Rows from block 4, named by matrix and row number. Rows with one number belong to one attention dimension. Each number is 500 + 40 x the weight over its row's rms, rounded and kept within 0 to 999. All counts start at 0. Numbers have three digits each. After the name is the row's rms in percent of the matrix's.
# v: attention value (model.blocks.4.attn.v.weight, 240x256), inputs 86-171
# proj: attention output (model.blocks.4.attn.proj.weight, 256x240, transposed), outputs 86-171
v.56 081:432550488520476521512535520540536503470493525588453506527479571523433464487524463580437539501504505515503469509484463568547514513535518495493598551510440522519455573498543525548463474461422503507430546481471442483491513520476521533487485517466337535498478466
proj.56 086:483506525447409469511468454453520459499514495502537467459541476492543577522465586499490471488505445477531567529565548448507592528445514522491434517566464511477496512520506486469488530506526413498505537536521525493491519533530490492491534439411529498431452504
v.57 087:542512395491508501483475506495513415493430507425555490521567456452451507472468532471480435477511449450410460565523431439463447488513502448519486523515466519439423492492432535493422489603544475511456512537456476464532547494531503504490551528494598547506513504
proj.57 085:503469515518485603507500518449456522458494515473466513480400468538445436444502505534489498487555488552542498478478513461527562499518501530571506533442516530583530464490486557452533474446537548543549488528541436467516487520476507470562456472468525529493531455
v.58 080:492487508569493499533505483448490546559448482550519496517485544519524417513545482518456578474482507501509495470524533532485474482484551505506531497497519509508555436495484611499556448445489510483463481499432436510537527505472450466508538550532504520452536606
proj.58 093:523552497472513572443519471509499468459494596502519460532478520485465489483508498510491488486581536462546584559487467477550424455489526520473556490460505469504481511510558544472491557489464498507486419482504536514467461516535491498409455498480465499490507458
v.59 079:546470526511533550598458488493506485565486519448493565578419525541442496544452551491553519493598524503589466481466534461529493485451529484534518456545485470497497509492527467505485510546523505480466501549427460542548463536470449484526460534489486504486552465
proj.59 083:495508495458510520564478522545495475524531444519497450549479473488474501467527499456517473524484500500382506483569519586535476538547489531512499515458533531475520509540484473442527548483572484538452546526472509470497481374477416476510504482448524476544491524
v.60 116:555503462467423460514498497468469521573462464461546561515523508518564505550460516504447507468445456473570523497486455514456482491483548483505447503449524469452509423491541558443541513493479463474550524543540491517504510473445545481485505448502570500541500563
proj.60 108:501486495565500498504472572485462437465542467512453513521562472429505496412488416432534510500530537508494434479533516513589455467548551467492472454488511519517562516512513429530497550534490490507442508509484477531504440526510489470472460509571525443544505486
v.61 092:523535435509500514481489530473512434556445468413496486558507461435561495477479525461524408456484511430421494493410460497486463498479498505517450524422468506428562470490458494506448497466466461570539509481490451481566530482459485493528545514493472534531572538
proj.61 090:504528555465489482522471456495496533523441463439525581463471500530480481508518494517494464458562568594496431513467519526490490456558530439511581460528527499565528480458495514476507484611415499497507453546489497455495510497508499493506467460523478496478467512
v.62 093:532527437429498454483461510593511502502486510487593536498553531514555554551431507526506574498445472510484502455428525548457430443486470493517460432458522470506576472519511534515498497514485557558522526499561491540561523493509570481482534473587595498553533491
proj.62 101:482492501559524576537528491524494462444473443444417532591456416506525493425539446463531482559561512445516452458547480516485510474515532453501571509530472538584479467534500461559513525509528501519561485519524538452556448503488440444514483525470471534437498534
v.63 090:425491429534553571524491498474500533526470454478412426543516495550472451494538534497517451499553528507476474495495541522516527502481565510496514550486564554449477558515529457504569509468486481482455480496392516516551477509516510493560547476480443524509592435
proj.63 097:530466556449501487576403551520498537467495413508596494439468562498448583484517497549501519478467468406467535477509527485522522516544454473509517526422485445477504565442467498458552509463533427493583526494495469529464522444445481513498520447469523545563462496
v.64 085:536463472478508513564561461590598536478514538533472551562530464492507500521500535514579562534480517498484477510525525500554470471600529484522556481481551512535522465487488484550538532569487445472554465512529458499549511486532528482565484538500526492472520499
proj.64 087:535592473483465475437453537469487521596487482478484538450416491394540543517465470528468512532577478532589520459483480481405478562429519487474463470557509510459533550473466512474536462480547490537474456475520533489495510528513430519481537518514524489449482487
v.65 081:525491441452527482482511494544492485503409496442623534399488502489536527505535488480510388407515467476473437490516482527534518497423417460527520512529505439509530478519458471455454494519471514532485467526542549520559526536498460589483506530451549516502542512
proj.65 081:420479464523495422514533517528476493453540510514518562585529553466522484424524431553558462517591531523504511538432481446525470511528490559496542490467534595567551482500516485538555526475454492514458514433466550480527550555548449462557484472582541575436502515
v.66 091:488496533559482503556510511525476455529529464527523487556530460475446534487478525415543533540475495453534536495439502441493531546562470544451461456466453491465538504544531493530474533596484524523473550510489503476569510487530544432538508545555540480463424510
proj.66 095:532496519527521529455523446458479519535461537514440497507502539494554464493516457523457571508488437483495501500535483524480486590501536491507536524551496519542494469563426563518546462500500539507477505494556484473515481493498473492517449482470460571462488528
v.67 086:497509574538530523440408560518554482530534496440471564557477509456479488523464536504444500489441474477503472477496440473500492552505449521473444598450545478426539460459482489544461489477519469404539577427499559440462560511461573501529475552484554517450398521
proj.67 090:453500522524464445457490513492471459508477607516462418471493487466474506501513457459521481539476556551416520448482575504483426494521611502480478477482511496491530528498504553555542515538500559551464439526450496515442484432517515499529431437488500512537493439
v.68 093:397518552543585488468549486552534503541519529544476455474496532461498523520483427488535500489489524546516472550464516501513450504562505527448476511476497528501509525523590458522503532473391514513471440476475491508536484475567449479437493499515464482480437520
proj.68 096:548537544488457556512460431493538461481447513437472459466530515582521534527509560498510469498521511497517521525475552513500522506493505491410444522499435461490495476492497489446513438517584522485535553543547511478568513478497517503497474560492470492462468491
v.69 075:503440482515444512532510533473499508512493534487517423617535483539500531572498510487499482456518415463541532511481395448544514522500471447471499539565469494453520483495454483462554492538510525493463589450536451532440501428525531506465511503518497523509616518
proj.69 082:528514468544558545505555497524462458501527506481452428547528484473534488492502493500503409524509542481445554579513516489526525441516516461480536540459446409565484490503530505472451552531462452479531467540484472485499499494491506507453516497506517473500456519
v.70 084:537491524481447478498459478457465484446392504508536513539496504548478480505455592484510492505514465516561416554463446464469477498510464526454566444523488510523486494483500524553465485585446505521444383460508491462508542489515478456456516521503516601494544500
proj.70 090:511486521485563569505545525579508534506542462556489459547526492511514449461494471548454512423491520502524487456468540470445538600512495491506480587588452524575513505487514424447525446424446472475492477480597531570479494521475567475526521532487477483480445470
v.71 084:532471540555527410577455492500517492502496467486545485448492533473518481554523470478522431470507520441435496556507512538571490410451432477510426520491511503530549466498504609549558519491494410544452438467382545454520489497510549491492517504481498482456465534
proj.71 091:497474485513520536466487512505505533488517528461506551481478462476431521522524462579520495483487492537483459420426467556460415489544536463487488558464486431547479578450514473508494504408507573518495519463535533476536491491454501517490493515521558534520542410
v.72 105:509454572478452454523456513509456500465521438416474482488462508514548518469476454492518480490521458513559510466453535544529419553543407522406433420414490541526520451520528463531491557514488493550565539537517559474547482446481526526439424484526556397515432573
proj.72 104:525553513536509514485517482524501520515514608476500485444563425435514572499516442510515504482507523484520483500495524456471536525522592541503489515489552446495492460479457447425495389485521599568442477468435468467540527514548457389482509569575530496446473427
v.73 079:446461636509556542523517543478484490477526563506520513537443459495514529569465533526514552471489524486500504512556536479568509524479531531549571557514601472471392504517506493496494454468509518488538461478565468447534481515521508570507555518526478536486534443
proj.73 077:495558448492479441534506479521478498463461519537519471460417507512526472528579477469546498598457483517426518555471437495477546478521467448582477522503510473447506568503467489553518475503497516457461555496477524494445537456504456536453473427429476536469470459
v.74 078:448440549564512539515499515502447549483530560558530527484500451534500534509514521469448546512471548492507570448518536482523487530516425414500534479479589522480535494502531502541540505533422479455529499495547476475474564522467526455593505481484511585443502523
proj.74 087:512590498464516527527516502437539439468476487502524443499476492486499530493430522477548519444504485506500474538535500472512514613429557479476452514505488553457516509494494478559559505588433484531412487503514540522485460517564495509466451517524434484475463446
v.75 082:485510542561502559509522528546445470498525500520496495513459516463472512521438509495596523524569550484469465527474515525524464459513444533536492496446579499538516571498543432481487569549480572506533534457424539506502512454509451544474514546515441564444452505
proj.75 084:502531474412500456523497469501527541455484509530512562453469439502469504556596469523478504436431457454462562496501519583505535505492552462437565547557510539443512475466488511485537438459573511485509476537488483528563535406455444500523409503475485472486514478
v.76 091:480523559539535574507498465507478514535512480591498550506503568510504420556508569494488488507508455475495525456518482502551513539496516438462509602493542506498432518465526549534450450499513507443508484543497455508473449514478469524489501523480460495470469461
proj.76 093:433502511497507403609480483480565564433450511478505466535470531440424588547523559571473496589511493535504476576405468469468507519505501534550484500459487501476456574502489506492494537469531505493443525476488487594511484501507524481502496467511543496529453457
v.77 088:422467558564540496493538572545513531565520493539465518522492481476446560505552465458519540480510498450495502473507444417506531538544445457524503482431452489518544520512481474517454550503438500480463507560497502513477499606503516477518518480443525474448475507
proj.77 090:560447524482439503511524466502463515430497435503523510519498489470519496515491568458512472522514481443480493546548595490423489512428496441489460448552517588485541450460475483521475511574579478478451596442529537499561487516530456526520509493533471571551504509
v.78 098:564558526563543481499469478473549488481532483543514484519606502532439571517538493413445470477518505495457496514535512360490461521459471537460501478574446533491566523475484539546533498501518468449484492483419504470425511475591504485498478523539484445493463576
proj.78 095:485425497424521521403522514494524484513452517439531526466465474551566462545483514555528515520461474506485489443557494491508529452491518508462507524470512498523445560478477510446519447528481490542508515470465488490469532517510564534536467470553440512538592438
v.79 095:455504561567592405465444509519503466437509525499464520470557510454412532501555544410538507508531553533450518596506496472520512559464484479417492535472481521545571464572510515517511487487516505461495493440469536465507446509529545517565477537490442509451475538
proj.79 095:548441482468398516517526461399555543502493519499538514501446471500493494498489486544554446486469472418499520487562561560515571508482542501460547446458530511490471486451473521463507480505567482538492432443433574600505517445486479500553509488505478522500506423
v.80 095:530499483455484511499552544555530450447512527530451573476534508536493594498518531465483564502481579497535569479487571546459465536523437567538496449453493488476473550549503434540502503567460507493504521522473480505536516482514517524501495468518570524525468565
proj.80 093:498525462550461544453474434564452412523430480461483474500439450493532458506509524468535502565466556420538474506524541524481555489464505524490466382618517487454507481510490518530591511497480573491474432534507562417445500488532458463520505510552444467403553531
v.81 120:516471575497510447448451531525485507505530531511507483501520493528521522521466461488465536461451492443573423490495541494527388468536485528466435485433504490512540435537539552507484512475501503527554511467533461491498487462501557478440468490489530449468440552
proj.81 118:503556550574461580445550498468443448509457522506481482483477485471530494490445424439503487520484507538476498502549507459496413492478615464443507540472466488520458470519523469555510442565486519516510419454505526498555486490532436498515433535530479472452545415
v.82 088:512465499473543565473531503572546496482513508533591485549506525479426558535549506422552578587553513444474471482472437485500473434515475460515486485476466545514468508515448480539532485499533515520442490500443484494451453432563531519497477540448496542433514457
proj.82 092:542520509488544504527471514454490509553536515517524456467491474562454511548468482520479429455505435460508532448513583467569545554481449503496504543554424465445460505525536484507505447466516488485468550518529563471487509453477505538539509542542539556411494523
v.83 081:474492515496520467508516459459495489516555619517496490434498444479456515518483535564503538588449511524590512548532543492538500536474496497532538486554524545528525521525493478514566402499596508477459555547490479494483445560523456484489556462470404498552507473
proj.83 089:530514465467532467486439503491503520578537477503492506463535544487525498512496560556518581494428515463461509460484466531468479463442487438472442520484550511444538481484465539402464452525481481492532494549483460502491479450501560462444513478478529522466508509
v.84 088:499555596450515399449482491455554477483506500507564507486508503473458559550511431540486492460479521525479548464567487455540438552553448505474482479514462490525521462519465502504485504525531441527499428480488496530443485536488532456469510493502492448489520473
proj.84 090:470433449541433599493548539513472504401462554496468486516522491409625513519475527503484515567573520470551450503536484515468572436458576476509474517531485559490474493435485445506493489542541475532509520491435493511497501525544527478573485471546498496479540476
v.85 086:486529542555572474517497497565485425460517501482497512454520488494441521457445517478501569538553572562472451524517474510493442475510492546431501424474512480504535517549510482458515527563470522517459545449516526522579478455593466512398536494529511530463496522
proj.85 094:558565457534441586549530517440482521507414434532499489515441457559484480492483494518532608479457465437473538453513501535492478558468493418497528566490490461493498477512494522495521434472497439470468477542434498536480442423458523511564509560457472490505498458
v.86 098:421541563530535437520538540527556539417553526537553529501511506466472567524555466499486509539462569512526505463536474526516489486584448595462490435462493550505527478501514460519487574549448537459519490511521470544530489493598474487522505517557468498528499499
proj.86 095:583490468551475553424473487509512451444517445531441464484530460507542493441475524538570543507458461448536510599483470514419523552441533463541486502537541568514521496496475564506504452477526478493528491538428477436554491563514488514484501611533485505471413505
v.87 095:456501500500567540449530528520502519502565493504415522442496514483456503525514449515527503537564492555502507470484557420525470473448506515515541464507449474525565513528521454472474497481496540520423452514494404469500472537474424534481469499516448502441491474
proj.87 096:520535491420466487542506437499500455505491504511565450543524459526507421543502566487500420485562539445472463524505470491470535496456401481571448489500481572480471534403519512514485505459601487461491492525500560496455543432512504465537546511460552488548488535
v.88 083:534530506510521538424527480486474490439489454507467474456492515514489463484495517525473603462519502510550486512485469505449514566518562445467568490499424499560510556465513541451487494497456522502499490562511420512434535448464496419486511490434550498524498530
proj.88 089:416427500414484537525521486458499490514503535542561490512532448506518445546499500446467533559456480516498538486573389559478563437412497542512465489534484505508462433411514488519446510591519482568447520467471509527513461540496547563452508438468459482580541507
v.89 092:554493513499484494499582537569553508523545498533492566545511462534453569588506512481520552486490510531593544482460578482458459582501462520478503418493492500498467454480540519469551483519450503517462471544512464499467478546512528485525486471475495501494465480
proj.89 097:452468439497446525502554477487458481406531528458476465472596489522540430483467561531519464540475468511559454478531537527470518520519460510494424521525487527544500536544483473518462492496579519492516520513422502497571541443526499496501555570518498466379486554
v.90 089:450403455424510446530497499576440463486546472450516522487505471520502553584505530489513446457448498468528489398436488510496505539495408500434528419511485542517533485544511481482537470552519534536540539479485451484440520476455554455529515455456490516491463521
proj.90 097:486446520579507459469444522439485446460516508531452449503526476480517480511562447533514481514518568507534509484564523512455558465468526458566527448466583535417544437517459488497571572467472495449519504490436554569528598579546497495551520450581549470508490516
v.91 082:535471465538639497507467530508528492556494503526463526501581482450456427478547515502492442530477539517519450489493500442514494469528491554563468485470456535528566493487533443486458446551499543484514501457421483447421490530472516545444431564554472476475514425
proj.91 089:522481459528451490487559390507478449505501537451499526481492506486471526534446533437495390509520523527454499470528453509450476535520498509464578504489507546486451540503471544550535499436509482544472467524491552477525567478463483508535497514444500526474512436